Weights of a small CTC image transcriber.
Model: 6.8M parameters, activation squared_relu.
Training: soap at rate 0.0013, 11200 steps.
Data: trained on numbers of one to four digits printed on busy colour backdrops, 4.9 epochs.
Rows from block 2, named by matrix and row number. Rows with one number belong to one neuron. Each number is 500 + 40 x the weight over the matrix's rms, rounded and kept within 0 to 999. All counts start at 0. Numbers have three digits each.
# fc1: MLP up (model.blocks.2.mlp.fc1.weight, 640x320), inputs 214-319
# fc2: MLP down (model.blocks.2.mlp.fc2.weight, 320x640, transposed), outputs 214-319
fc1.284:492496479497563539481456504488518445434502490553473512559500527530497526463466526496492529484504515501478519455491551524538472553588535495497561486508543440493525487529505520505453458522509513533495622509506504496509475522513517523455510533503462539463542381522475487509451558497490522446515535533499504564547494560450
fc2.284:441512498526445505437588482463467449488437515511485504540476432532502539514478534542468500471452489570477518545466498510442553520541440572532469548516445510487525503480551430497525485437441555443549504503497509507391548494433465549443422527550486539492506541548531509538511476505540551487473466445539490566518524453441
fc1.285:513561518461517466535507499541492478490473530503527452524469485519479491489473529525528508504491571502513541530522462448508484537522503463543479529516502493545468518527529507468487525518479508469480468508506487509541511488534498539503467486448519473525518468481505523485511510481473477469496486477522575516527487468466
fc2.285:530508492478526444461486485456509511487503477517454498507451563544463505474526506482494476426481529477507535471572529469511447485508449500511533497485552499522519523477528467509432515552534493516530573492531557492534508520483529492540454527516556499432514483521441478421539487496492483516489484541489510511485467503510
fc1.286:550518442486515474419481506487521549437480511455480524552508526556409594578491445523435489456478496445470443589488483491520465464497545517497523483485473476513499503569528544462567518523489460481467498541514502526456511533505473496524455467504485483511514526478463527494507531491504443486432423545499507550506555525461
fc2.286:436452439422512473582475544514471445476495412537521494525493510466524500537441438535492454542499441522494554488540509514438523479529517490496441497486527415473482488537501489447589538491503471515498502511441476456470547475528466492456519443586471516530501472561553522463548523469434486527503490484486527494456446523511
fc1.287:453452520571476490452579420456498456531573511464500527496515449508563513517510473566493449495485492454512505486452511476481491546458448475477466439523543502481577450544528478470441496518494534511482566490534528474540545579530515483419522511488462451552471452438488489426453626510436599502485568505535538553480451536416
fc2.287:481589565551486463521433534441487424550471426539503526469462587508489517509564469527512501538477485481540517521505477564496610458540555559507433534544548507508462489454435544526466425495499505515518479511455534550541460413462430501507500579516469475551475524537519482546560511491445542487425543523458633490507608546510
fc1.288:535520536514462546482472505560471514567541427517528503546494493520486504478584477497494520515496503509493484484473488477508604469472524506469498521496493468558516550515496526479479456479542539474535535548475492479497526415545498547511494518526516554523503514473508530436485530466540523541503535518457505524531477474474
fc2.288:505461451563469527491496480509527516561525565508479482486494459410495515482520507481484506520539456519520519517509503461495423497509517456515527560551534485449483495532553503490527501547505439478500479528521498495461509509589503473497475498550510536517469483560516489575537507531422505480491493436516441531503486465466
fc1.289:429515466439494448553454449434484438537536569487526638480530537466514503499518412511502469475520505479492506459538412380461531451447561456496534535492512545481523508412528557490504528534458447540479575447557412483499523502554477431554533494518508577540557599569563483551460574535501476511485578449550562539453532577499
fc2.289:499493461437582460533584523510434549492526496565442519437365414523452506464548492413499489531510518565514508466508534462340569509554517550517538530559557556515555550481551481491457446487568531525454459481538536565509568496458407506465529462466474431464540455507505416488480514500500520574446467511494427530411538514500
fc1.290:510485537505516499500487544488482464476521437562444524562504487536501442514488545477479548501445416490512469506445448497548533519485460518390502506449511467492452507570479551509500505467559488460547475517454516475489482501501484563511498553535500537541456531507495533473538506425490507517491473554455507540492507438524
fc2.290:501501476484523532483437490527517527583544457414505425490487491466488485512393515440495504485480588584507486475457577472477443550531505476478549478583480556454470500500498461532437482482547591523471531526544461514468482531528499475521421436451490524473500499482456497477527458477491478547538398514494456551538531461466
fc1.291:431528544571492540536464484483546482483528534398536508556452502461508516485480541448561539463514550543518501494418558524545492507510477419466589498451453562489551527574458531503474503473481517552423458504509511421465451486449523416487519548515560529498456501506430519470586525488498513590535587479492539460491495471558
fc2.291:512486515481547549504504555547498494418453531453490467509450472568545521568540554521527482560512502434449487513573536557512496540481467484457416418542564499501517518499431498554450507497448523564524492540490487490465462497468499489570503473476509466519548520492518507470485528480467493552517513548450489494451431555437
fc1.292:592525461452489330402558481494465539453478577459431458530551453520529493466500380570521485494447450547411491554374506489556516460559503524461495482541476531487420584538427410432622545477418540485476437491494434509553494455522465449423481428536490436472484468544485536492426537498423458403424459592431465520467472478478
fc2.292:421487533483488497403437563515458474485444448512449495546485486515552440531471478562527436464463497525562527573569501498493557553491518479449495475521570490515476482487479551478499519525503420486471456508522491491434472550481534475553466493627584464530482469528391465498490525422430508504493495558527518497440484479463
fc1.293:540492478487473448528518473572471527523515430500538493499478527516478440462553445527507479505469433478504517532545479550506551533509576473504481557500508561496475579506464481519484499477529478472496505470477478475525495489506479496542453507483501527541528459550494501490558503503575497558491499499499501503501441476563
fc2.293:486536550499443467494487482528496516530563516505441468461496461503481453445487438505543508552520495520487481503530454463493497451540468519523521519520533539467545481483459544477537582491509457477532488495465501380476489487418566489526526488461523531454544541550491502517536524478512540521527507514536441486545535504520
fc1.294:537420486503486540471503489520501494477522430530464582517507491565549527527538470514522490495515481438510465503499476476456472553511483515574553505466523525495479537497520557485499524510486517463499482483461397541492454514466414519437512488452420510463525513524455537529540533522460507460498510471533537449477478485510
fc2.294:539459533514546510494489497523531482491527462599498466456392493545500555514486539538509450465454552467478461476517514501499497478446434539476484569485531559500497457494436439499391504578496516531474533464550545506473515458532497569486534494431528523536517474433548530518479498558504461453449507466549423526460471441536
fc1.295:495525609620467510536486467529508420498520566542453522465518485426436504429525527490535526443488457540562483518471510456548480467529453464604544477442556510490510487487511550465563466523483472490513586465518507481454463443462577456550586554494454510504557573452443479603457415550393497583529568435530540469521472441503
fc2.295:507430499458450447459435624498491484511475440521419489514538524484458456497485525429560446478607494474509522524572417522521542494562596489441482413526560491529472428469422545508493500498456593532533528504575567426489508461527558508526451499551463489510596495560483493492501523500460558458506483526636413535521511536517
fc1.296:545482477505485503467521553455489473513519423576507458497422495501546490509461514476497537513506493482532467485494520458560469481493505470414486493470451500499518558487464493516516498502481497484503456480422538493459479510517468481481519520533474489526464476544532420458454490479519495499482487438498558523508496445467
fc2.296:534519454471470487476498471460485436563566448418517528496481526465488494544472527486499451496583530469438524457536535500505494522486475519516479502506443482472499475524537567535480534421525558508467524536501496477546519486471536534507533441533533436476458508477490516481480535517518470535513497457542479478459492495467
fc1.297:477433484464475455589510501451489522491519471460549548486495492498479411444486563559497436468450519478567590578503550472499458458559430510482473565486565586464490558401515435452521436510442404479452425525562466470552533537558511500491548484513489557501542417508522514472477489588526521554562540548561381439498515464494
fc2.297:548509525518469478439492456429486496539417485472546569499534441559463541499498450430551479492442523460481450479488516472495495436451498470437417438469477473437435489521468493489518575508508486528523459589460419522452574523407447444526490514440510477527519549510496438452526488451432517423449492519509563518471452537506
fc1.298:497473571522453532485535545462471431545432479545565481516492582435503504479451549489531484444420449558497426447531480448459508493553478517504441504529490487445549562520519451485509431465573491509461464539522560473475481480510533437517541487393497561493542532448405475555540528497513459555530547462560579542413502554529
fc2.298:518478470406503509513460483526482549541577488485452490424552538511482472556436492396419479464476419494450541452537494478446463526492491482539540495517443488530458513598563424511552503520467505525457494503543483500488527513559487520452433430478458445532487494542594448441470501512569518448509461540498522509453531441446
fc1.299:480506448470502495501526533526544480543508518539545532544499485521501456511506541509513488483500456426483473511469475533564449471597524525491514492497459490483486513454520493487506500480529435446531537474520507523431514478496453476473549543501457509546585416483519486479533535464520481474475561471514544502482512464499
fc2.299:498540572465453537510524472498582529492475471425525498572484546484545526500526518536474514458494494497539489536515452469532529510497523519497570535516467510510532508454490493500572484495498499523503496525441532446578462479537475534488562505517533516542547562499500497516513398492501541520539481584527517495473488498535
fc1.300:438539570492605521512549446539507532394485519539524525569506428484561459474486439487469456530449572507531511471516523439537557371447540504533589369405437497666528555466486514453472456446554410499490489550494537534518524604445487533534499464476409528502556475483486522488497448491430402566569422473452431472563557442543
fc2.300:513544524490491405501515557525445544634446538458509533471595508569485502485425408428480457481502473519373485520458485552439578569453476516484452531560465516512460565503458491533554498526561503496500499490554395537536460540520474437509463519577492501511636491530472459533469485516497440498508554466508429551487467550409
fc1.301:519495442476536497491531476472456519544475515496493513508467476520455506448461473492481471458549496487466463487439493518467504487524494500576526414515516420537517418496527507478520483455486485477499593443517558534534497481510498538553497486480523543507549530475454535528520527484471513511529536505548561529490526495485
fc2.301:495533493544563461452578487500488471485542547487532459489525495483545536567553489505484513467481465471532484528546481542493524475533454532532496507548520477432503529512481505476492517498500458517462487475471536537488529504514479509568486471490468522470501563480543548540488537541495517431484501496516536496553500575454
fc1.302:503470475502474543525486453497507518445491496535482526575481479514519538519532462494485502425474492474521497506537541511562464496506523495508489476489533492553449486529527523531562458477460461516513509538528525521513521463520472423554464495516502513546411558492569475478534543513450546525465417444444493453459544427455
fc2.302:494494479486458509458442504482466508494487517471517443482466508494476525590505466541501526529546484513568485478545396455516505586524520538470509567490457485411520553514566466520473511510446536485463493583510500500529503534502475482528587544496481527480455477513481497482470460484494512564436559530539516526495511536484
fc1.303:524517474479499425530436441484478518510486468520512508491468471500467470487514543491495560522559488528532469502459530432489535521548475532468488520495478489486461499492508548493507513590506535499553493484452518432465505457555464457500528524465529538508489484515506530534460523554490545451475489434482521545577489501493
fc2.303:557511477501510497529528553529466547537490513460525462541494486481504428573513517477491551518488465538507530501528549478510519539487540478554493518491560562502504486463527527489521520460485533478492503487525510495491536488526517534526490542461547465416524500512531431488518465528518508496488489500521495471518503516492
fc1.304:494519516480534476490448515449478526537487485412478466447502509541453500458518470477498500422528521477504476520490544509523504502556547544487529475489488544517497490462479467472478454500474505544427506527489531484493500500495522506533509482548514477515498472512493481473510513472578505509558439480521413563433429525509
fc2.304:478440500485431506476488508491442469501488421512550486459497500469498545446522580517466568560429524525536508465480534520489510467454540528482520502470491540486502520538468486494500519513539513538523508504482497524489475490507485490514523521430521488462521485539522452509443546508570447538522533553527546511457462474459
fc1.305:539483440444459462516526505541465537415505512494511514491625498486547517447477542544511523533539521476496546470503506498417507484457516498568487569514462459494519501436467509483465468391468534539476383456551464505464428467515523415438531438478516431468486457421454608509479502491442539462469498574560569531464508445523
fc2.305:490527390543541481527505520515481504504469471446468477540529453566479490457518497567531555514526473498492467485514585518546373493597454492428546418578565499538484536474530516485427540549509445443531505563489552532540499524469627462497486566571529507510504400460568523502460437485458529477551548470506508526439486553475
fc1.306:481575463549530570442517463519510515456465511511546509486499513545543473514501514531466470499465545492527483434463448550571499537456536542491472499479523458567510531435525523513500522519531450486495466547480474521505482535524481536468500437475560503526517490463498450568471493482521453484512505485476505556495528520499
fc2.306:465520507440502494472512516435492492485523463556482499552475527489488461487539478490529528505486512475466535422555557542477510491498498504471519474492532428489534483545514534514542467476509450454564497474522512559532515483454552424458537550487477472536580526448456463491552503468536499577485549504516504538528507526499
fc1.307:491469476465495428518639391539503496475434496563485438530513500443463449518541542452600498505450475554562502470510441481553446436491481551515454486552493502507570541523515516531490524448455492383415487462462526548453464538591475483469423506613512533484510517505459504519444466413494489508481484484478543415499494530483
fc2.307:554494618487515467521471562552519463474475448469438547482552511508521536400452520520552505491408484532561472525522422529478523480532539467519546468479447509506466527534518509531478445505525545498514567460501421449510485480524463543473438538521488510509474487466598525450484535462553468472572481505424513397484413444471
fc1.308:492446547488483497444477510487509494526465535505483511503443462512573511484451464480460494458545471500493531527481538529580468523480517527486504452545444470510501531473503512464534473466471509451534574490518539507505513504505539550512428508547463494528536542434491521505511489544477468477536562523505495501473468478526
fc2.308:543515533485504457608494508468526525403514521458481494539569532516467497497524435483459522542443484442468410525473481526504517501519483423451533524544495537477463441531447472527495506527506485574475474406469463473466429519474508501443533435467527536488502464469481475478529565440500497534561487471471481568503489477514
fc1.309:466501475459476517508545575498569517482518528440457471550519508493488516472507509504530497500513495502463501454495425521449457466508452520502496505467414515548446496512525531480533530452533464518503460529490538504419492557488536492494467493529499573500483494527463550519514526513451545527482494475423538508508476478491
fc2.309:573537538530512559509488480497513520553516432567512519502488486496489554541436494530488491481534473536559542484545447502505520549560492488495440527486520548482497445507489496474479542537494551491483469509533475486519515453492499492532508534464466439455543539510476481402480456445524458505403527466488502501473474436455
fc1.310:578538522530577497449481505503520482488515441470511508475482484548404457527580527442481497533481506492429527522497535458509524481462502503507559514492573483560490491508548557512601456599551528457551555505463451469498492515518550497480528464458522482491585515506466497381446481516551468561490466574487652467570520520513
fc2.310:460475418448513474517526487387484461481518540584454464504525533490614477486465535519477479514540541507464455532489427538536543514493490545517536594424456430515558603457553438514412458485495442470490517445437498623488575557467430475483593526594522477526474436538480408477469520530480448590464492531385537504466472521488
fc1.311:495498510523517461540483449556460558511549488483524525438570508455500503484567480453555528574536466494596526492542511539452443478536480489545515482521446536546537513504440477492466527449546498466540487537528505479536518538477424439489472526550497478561462523549525479474552556518517520547518458522540523500508450488507
fc2.311:503541499519458473496541446474463502473500528526562541522494453447534526490563471540425602479468564490467504525450543494455591493514514611494505493494506559508572536447490466453459489521522499486441482486481481517455450460571476503498505496494516475517470546552504485511492494525478428458524580469487487479493484464510
fc1.312:507489535495504526536457544508477590591381471471538528473484497492525404476525424498464514514485549493477594501531485478540444410496516460581425411522494435444478493435458499495528510524475393512478510384556471497482492520479491507608423626483470468455512465561467473495445478491510514566546395477601474530511491535485
fc2.312:535616535562437569505544520547613415578557421570455515508597533499477447614432533610475508543492510460533549568521515591448501505476484470434457561523510408451506432559424491505517551488515563511535488475476586508482512503496564536533513486454462549497491507450490513565575573523445525519493493528422533483481438529508
fc1.313:533572467410583485571463502501504527558516492526493568555535557384523426519493470492510555596552541482446528402441366567481480497517464499524486568543515424391452588464508578556566550367510545432512536551523459538472509466531565578486501575513551495499418558497579535545589432505552523516515577475504579521539501423522
fc2.313:454540505431498462499512494544528485537430549439511507550465515491487437524507562478445539503465501542446453486435551517479477467465441426571531484484502464556487611532473553398549508363493502522519497493500442463424476483480489459505525489420524414484425517552464561468478495508561434480483464454543584495557451506493
fc1.314:448450402551512501506548492521447431424422449488512511510534499516494528486540437455448557512400547511489422455490457557502534548525477516462456496604486569518486538514526479511529490517482535466542464465512537432495447546514608481441479522510472532475523473431539438502510512503494429594553510449490498539439512499463
fc2.314:531587476421497552528488533466477514488468458447515465440494559449500479538506533609533497499479467534483518423454521544495393525545533505452494598438507417562395544481475555567443420461453446504480536526423493513417482497530440520463548492550575411514484506511468448457502452487496574522445504539466491493496424470486
fc1.315:458542536439508469504501473435515458517517459619490516521434404546506454511455523483482582475507548581514436450394426534512533602522451551417493549479582503518497451445460471516557411533422455504611528493632407514502487511438568495549615470444439519522605528503572526572551502565433508543529565422585373541522480512485
fc2.315:558553495514544592580432482398513369498493513517457528562515455455475517449508425477536604520495552490552450509428494518524392404483601506573475453490461508553493460468427560542526429512529497492510548501501532522411488436528471546545506505550489504556459419443480442521473529492489532508486475547525499460547520469504
fc1.316:530547419510506529499464556499514481534446511437586476522538469500488509516488501473490529573490407478459543451486475484433591495409550541456442477524528543537486552457537505521519474523591526562494589582536401492430453446482514492577403496507520431481468444507511455460400522450482538513500598512518514433585501515499
fc2.316:607489474505530541541490475520493441465529484516514561424466509505436458476496512492469548500522494476539499516504419497414547476478564518515419510507494505494470502556508519497541475517474457501498482474559455538508559499519486455440581523516446460535481545526490461502455517458410459541532492521557465583540516519459
fc1.317:519504473510428502474457552460480481467511445571524539454511458551477471478465482505450530459537523555534507551539511479551497483518514503475524430539454508517543510572495529534503456462459493496524503500478483520458497518435470521456476543489577464475492510473528455490528493523479504517482525412528579491528514517539
fc2.317:495518468572532478549507551484549503535525538520481529514562513538471485521502538490519490455461489525431501466525458548505489450529546495499483458513539483466523480505490483527463460410523465528500494513463469493561525507484581564436530505512525548484540445552509466430498554490526583550448434523485576504446531523525
fc1.318:512478515515514494540536505497477517483567511481540471515512512506608525529536478514507442524458501515509528516475487437501512486440509530464482509532521463539498521521514474483535512497549450479498531511549483478496490482460484469489512550487494476513507525517523497478509473497514516450522521503435545497530451454523
fc2.318:491522531502475506453502493495520537523538526476512513540529498512452556489489466554529532526534485530489537512471494514533499483495548513516479496514515519519529507490538504564472532498507506536518479487494538427466440537492440512530494487517540487472504495486512538518533540490473504501472459485549488552487554493452
fc1.319:443503510476527478536610511516449491587452461418573630507505501456573547531536519480564532558441515534520560554567472486477515469564453451576521516375507582482586516521530483480491411503504525514509482523527538463485533527518554499569489506517490556518463404529493491573443450594456528403616498500476467498511431506480
fc2.319:528504511481449443450455531529552496497398483527426465558516525555486462555438414521475505566532492464478457516555443546502425496426421460452494496520533500474483502537425539497527541442491531417429449497501448475443487483479595504554446467581535471529501463506512441540460584472540505509512469532495552551425399482464
fc1.320:508615446533530514442487560493464538549498436594530590503490538561486499453520467517455432442508425505526471464560537511530484488551522489475501427490554561611554439522498523486530441510511503475472441458512457532462515521463463485545517431443564522460582497569572448508514407431441503459543490591618430399569510497456
fc2.320:492446481471403646477488425567529539545514529416546506469489504501529502526546535504581543438476579551448360460444528545554475472478494577459537518529527457503482455497621491489576554479472548453528547480530504429449540516517421478445430535470502470469492441532577513496393558494571446452393518457441528556428561530588
fc1.321:491486492480548495493448523550464459484444523475562542531462522486513532573506537484466509495500501522529569544547539551539515535472529498485455481452512461534540560486506516543554482540455488508487530522497561487494511510488474517525560501492512509550506540484515510473529491526542505489482464509538461487474473491470
fc2.321:553432493550551545509355474525621502505552518475453508521530539501475489502470516521529500421524514491519579496504481458494537449512508544515614523498524500496489468583539526517500489483603538484480526564489394584492484544467521514518546526524489493453559537501494438475523494453500521509522495493521529444490509493479
fc1.322:454505467493543485517546499449461550553558497468559515507440508558508511491444491531502475515469438473492475608505533536522524490474540445498497477552461479423425532407550486498513516498475494488492513503539490530500494460490469471532379512482462515523485537481467519544425517473553516513495466487470536481523480537473
fc2.322:535501504449500510534514512507484468467444465475504456558439471544499430576525476572545460522509488506485476455437486573477520528529413527523498545505545540454454500498448462432506506398577498571541414469441524463444504465515499507555458514523518500540524529539519461507455424492492497466517405530509518519435570547534
fc1.323:468505499435536499483480525481529493481417509478480444493498573533416485651476565509500479490446431571468419439446466545558489436470486461511559531516598494595445517449548556502559522445489486640504569477488399498449482534566543535534432508433505510467538479534459387569548502490532450553492501566543499498553504494451
fc2.323:492559590440538518486518549592515562479480544471557487523582531551471498478515534477476466492467443447505447502563608508490464563457511456558540548478523571462515530426456442427554452429528551539628490510507519506421502494430514524547484451454477471523529516492387507495473514494558446590495606507511547517422486463482
fc1.324:505458477483488509453477536556464516507501479508486467543468501490511508551434483467521452484497462500555479577455532402632515463440524515417545512496514510557437630532498508519508486491427497452556523562517522502579533529511515475529441499522511466497482547479550526460452524443510497479503458501501500505518519503526
fc2.324:480523484479390435501524479531424517495506464561523511501534534541474501411441519461529496449509484524584541444526529500468598474511478516548504494514507487539538470500494499530529473546541511494479522464434542584467424550477543513488497519547480485475516485498410486516527516579517529494490520528489516488453538505546
fc1.325:554505477558456468494572428479498515508457443442528478489454516453531463534475561449483466555534569483488482494527568491492491464533513482513464534441502505498454534510492549515477490540538542506502465461465522484514470535499479548511515468475523496557468422549478487474488520518566569513506463524513533547547485450488
fc2.325:514468456461563509542525489503520564449445433558437442508518490472536479578475495469535524547512508431490578529480514459535462488543473465506490459512545545540446555508477547507505472557516422453533571454498507493514491491538556498518492502504514511459492542441529509485451545383483505491535553438442504470470476483503
fc1.326:496426445544522523436527466488490461516529447460486516547483470490457475538534450526505601447478542435462533547456523446595518465537504566497408447549521572555499496532538522490640459548535523531525528515424518463444508534515525570524523478559459602481514523508519500460504512418461499464495457486448651554498479472435
fc2.326:533432507546424450508472469583585490535527449528547451496495488526524510554538428505533474470511485542454475454510536535548375495559457523502452529516471442478488497513451487518405501576549515495521515559483495491500470591427504503470506487437402472584534538528558479566564504564497556521506481497460473489494523575563
fc1.327:525530524457541521456507488457441492459547508517469445512461524559484511432541485503585462418559543483479538527455528544484406477489513483538516527524544507443501473441552492496517563508528465438535561507439477508506462543488458496497528538492551480553452489450508487505506504474503517499501558478512549537488486543508
fc2.327:485521536530522471486510454530509506547498526492572498524547478489455455446456559473493489577485513460486516494507529467510497560509496550473524464480476576570448525420515489488447500470471515454494564570537459506449471491515520520459468482485485488526510476495546482475501515481459540508481447487515477465530502550517
fc1.328:505588506575530527462501494466501530580437470479461527439575527481500526511549470523484478531505541498525440516524480577525499585478509531475493534452553515458449558483487521459539545442560495522439536471545502426553492522525472525460518474461546429508479514435513495507480507533517458543502593509510540502498458420528
fc2.328:544498546561476504566486571411535433505553447499461551556511505411453511425515500534483508514541442590463530497544477495480590482500513484564517601559536533525493478480474579506492434488446519479538496453433514554516477454539537426463551559490431475583484528474551535517488515564539489461406486482453562522538434425446
fc1.329:426471563537546503493512496463413434572488588409437515571467438515574528495425429464441631500522558407526504609387437544550576581437523538542525480483500479569646513426416491509555500544532505554499528525403513410443494570437519558568520587535520514479471521397493577477493552497504479509542527558500620512496482456498
fc2.329:510456465572389517453468537558506530499520504529532470474519427462451437634471469516423441467522465518561548512509548505459514466452571469409455555495533448387464516507546454543474546511544485465436486464450487485426542583529460506540491432557424571550450482503542496501469473407431462518417464478470510468425453560555
fc1.330:454475518558452485534431514516448486497526492478530516472426474450497542533522505549469477513486519488474535464490526510524515462490517517495488464428483487550519454501476495430454569538430482517540552458585499489465496518536489469527528479558520522516537487489492476496482460569540478496469517439505485505605475484524
fc2.330:495515551492449452492490531529455517504535465458530503499582479457463460479506461515494470486495548468511490506526466486492521518535518482477546487491469443502552507544498563485489569496440480501444504554461602480521476474552505537540454572496492494467534496485528458495476469505453489497471464487543473556479506479519
fc1.331:533510538482479434456524569541450495516449499393506553506465529475473458572482457572502543430495455521524510513540498544505520461485561490571548480546507526542506460494548550456509461493447518459481485472450551520462462445568529506487463540505528518532504488479409448476546509470484506533508450596434527421521451549475
fc2.331:479539473529536536468552546528502469530446514537437517533534472535590502480513516451494481497524500470527540562577527436524386494565456482497521420467448502455468445488445529547568546469501530517463441506457524478502447514445590508504507448508482468520531499505533484430472519434428481455457552435515518502494486459569
fc1.332:514480472454525483499473504479478525484463434532479455493442465495525528437535483473529487514440457445467518534493510538453485494557552524513433500445507465476466499535516466448506514482474472514520487520491489515559419508504514529482473494530510523534488544525455561513537520525483527555482502570543478512451520559469
fc2.332:567519516494462445550518457466496519486516508502552496519445539493486490574486485508538527487552516555471491478525538473530477532475508498439476480539459534507525477490518525545587501475544476452462508539498509461469516474555510443407515540429523491529509462441533467548471492476471416494519476410514536523495513509458
fc1.333:485467447497509525473481516571462509462397515493477516500499508495467539613461460506501497465521547486478435561467482596474479521499507437501529512414478527492564575505495575480500492541441500499471572463473552453479529525619425527569597551514472456491571524530466548449512560507482390572489456465463416526492438420380
fc2.333:412529536487610569508535465456518495480420548490550465514511485514502520496427538545492486581483542425518494504536560501551547524486471543479446498465460475653560523493479436452528437525589599565487504497446446561463492516443497485500477447425485494443567492579525518495518491409559407485558485489516447438537534480443
fc1.334:540513423526471459462502453608450549536531491484571531555430513512536524513476556499526496453475476526506466495513427485478554522507507557477452417483508450466488539482549533573541503529508432460545537463491466489516495470473512466440458502434485536536546570476540464454527487418516499485479545507540496483561527519574
fc2.334:496477523445492594505464633479506503487497502519464512460512413547490511510494502550511433542539482514588525425478487512518422514521487521513493560484517464447496482567476504478445435501473539536456452515488495528484552419523506488576474532550459478545427439550576468564432522575509498489457523482579565418527477458436
fc1.335:499502512507469508497451528486502529518496498464510512537513476552480506447544460533539474547494509442555498488575538594507457563509493490454526488564516437483461497519450566507424479518556516457487466503461540408480522486462445529537458542515587423500392477485469528475492452482524513480504490508515516527555491507492
fc2.335:500441504487499456488474508475514505566581509540515476494463420483542507592480531498498522492476529469490522513528493489530501452490502470479470481490579510490538518519499543480560540490553455501480521552498471476502505523501518476475518458481415514506494472534543496578435496510498418535466489537484549460567474492556
fc1.336:502481441456517540485498408466513512546474441509529528486534485524643440608424451520460503492461574519457534543474482517557518502453464491461442520493474498460503494454448504475493488494478451467469470500427468445574450526496550508458419580415439495475431465491448462461535485478486455412512521491527461528502496447485
fc2.336:553538486509514577527542499501459504507501492478432491518501600553523499515439473580484475475529487481522439500494569489519521431558483492414505490468565532492541509695550529564430435464491526381471485531554442553488483511662495488542567511554510457487537591449527457483558508473513481455481472500441570571460479446427
fc1.337:485546507516543516524480513523513516517481448465520496505532478533562520477579462427563453393478484560508507545572503500493493502473462543461475472503503460501486494558504532481513480534590561464479482542526496459517512470516480500549502559476485467523526469543539488489539492479539517520435485498516522502475450449528
fc2.337:478469450554465486580427551551534450527569498478535536445450510470558485529442520468447558518515472467530502473483466526464469496510543424524487539520405498480478502481523503557484531476572492486476505552489496540519536512484526477504474461464524563485496440441490613529479499524485503485474495480550483581524464540472
fc1.338:504530526504426527559480449447452479483462511507513458491549491482536465454494440535578512531468561458538465489511500569563484532523529487405550478518465484608500473419434492495539507544512450487518439462462523532497488478538433557599494513494551551458499498477522445501460520458477496487516518589569483504536565448460
fc2.338:458475490489491497461465459503425481493502475463465440526468532486560473556438462419545486492414516460575483501471528494539409418511464448518490549497508458511528556494501429486414437625475447383453566491448618398509452561497554469495536534541535455431492544439475526473570503513498460478457370534451480474495502527401
fc1.339:495465482461418505490535484522528506547501500447491539511500491546469508483496503546482449498501510493496516508501479499451491540547473491519501519535506560485513500491495461510474524490570495507531539507513528494494530546476508481525529498497570458445481522518494492493562530511492515475530474448506487480520445496565
fc2.339:562488471484476509562472526499495515544527474502543438475463469527530471562535483465493548481528540440493527501525498440556452492440530452521467536467462462531498570500464497493490487502488457464513542521533509529529483472532491540516468454493505513495538463557495429479486456532488519514577476483515496487535526450441
fc1.340:475515498488532504433443522409533564507598542545523492517495468419597478517462486561439524493475514551501519473442469507486479520506463462521466516416460503535540533549461504592513623596429533491418546499466520492484488560481461516560493454488541496515455391574536476445548548586524486458518453439504610484519529480521
fc2.340:533530525467462471580471432505515446451495456426425434461521540400517458478508610502464506525494513514473506425439453447535521503505541597578498552508527527454479466482466487549449607412488566516568538459520450450482533433461487469545434559535535493435489550525516551512424647495511477490493446447508485514517562486464
fc1.341:495500470498475493547516453543488500401614544575492505582497461536465517531517464496417543488510439453548514534556476540496467538412490527468528469434585516492562478533539508556483491549453537522489508508515492510536606510496438479503506469472516485526424479484527530589532488477486478532521540528508505523426482472461
fc2.341:546505514440518521489518509465561539514474457450535430494475553504510477559483479529532500470472492518427458472550572502437447509540463456553534478447455480495566504492511490538436462534466490501530531508480562498417557511547486583514415472447517542459430525536495488470538488499459494507512463543536436557479513548581
fc1.342:498509520487496544398475511503503451481471532499509513490504487529468451490435526549494412498469466499553516450484491535542515484505500433509498426495431498536535489441419537492478513568543542619483478526487488472523530482486493554494544455507445477502531448471559453480494492522578509533478517492452502565481522471498
fc2.342:479555462510510501482549489535470534533450478459483537508547474487505480476502531501477516463537441492467541456507520542470529506477490468521517481532480521515462470491518508483559504496466535520514469458457472568493500541501526485522482597516501563495534532509504516547539515494443538479487478444528472519477493541535
fc1.343:527487563520450483489466563521432484427541461606509451391467546494412553420486439455622555504451497519518496445525501530477553538530539501444455573487453445490569601498447539505495535503573440558464469615401492487587472462479460351453467522440500498428513510541519527604406549437455453517468496501491601470471471553466
fc2.343:479544505528517529507477514577491422492551522525542545414535533516447578455438513449539493482475505408481469477494440501479501574508525461555495611620494460481447509529511527475477462421506454529481453489418563455503473485519560535514510535482394469420430521525437482550516494506529499512418509450482530499428537540558
fc1.344:431483463513479524500491477506521474535519522512491509470543522524510548571495411476544489539534538504492521515560481477520495447407446507503480478505542413537518531489505390473538538531464483502520531464463524499472416503469448451481484483550517562495520508521556505511514422506528483514540471488473537457501516470547
fc2.344:538454519498525430515502493433514511465515514465496492492500484488499460485517514469510453537494515447482529491491538475495515514510508479513498478524467587435460518484471497494482487504447527476425494528555454509574526475493562528468488487411543506440486507470555503396510402511480523435484471440528424464571539437462
fc1.345:519589525509464527462489515506455515482426425527497456504590552505482488540460483467549566422482550505533548517470521506535544510497494488535473534468452504504446550545539518520460488515506496571454462585484526524504504482532508491501534514433476502463530530508477495547494507525494512529498473424510481459467551528492
fc2.345:464483452559490558445477493469462468541443480452481471457438542481541484492482524497537531482471518491495514480516517466431555444534466482509558625477461450494433541492546533513504490504490499470516420585445557517528543515492545451553456472485541519480487521559522508452541395515523543490520460561593479494474504543466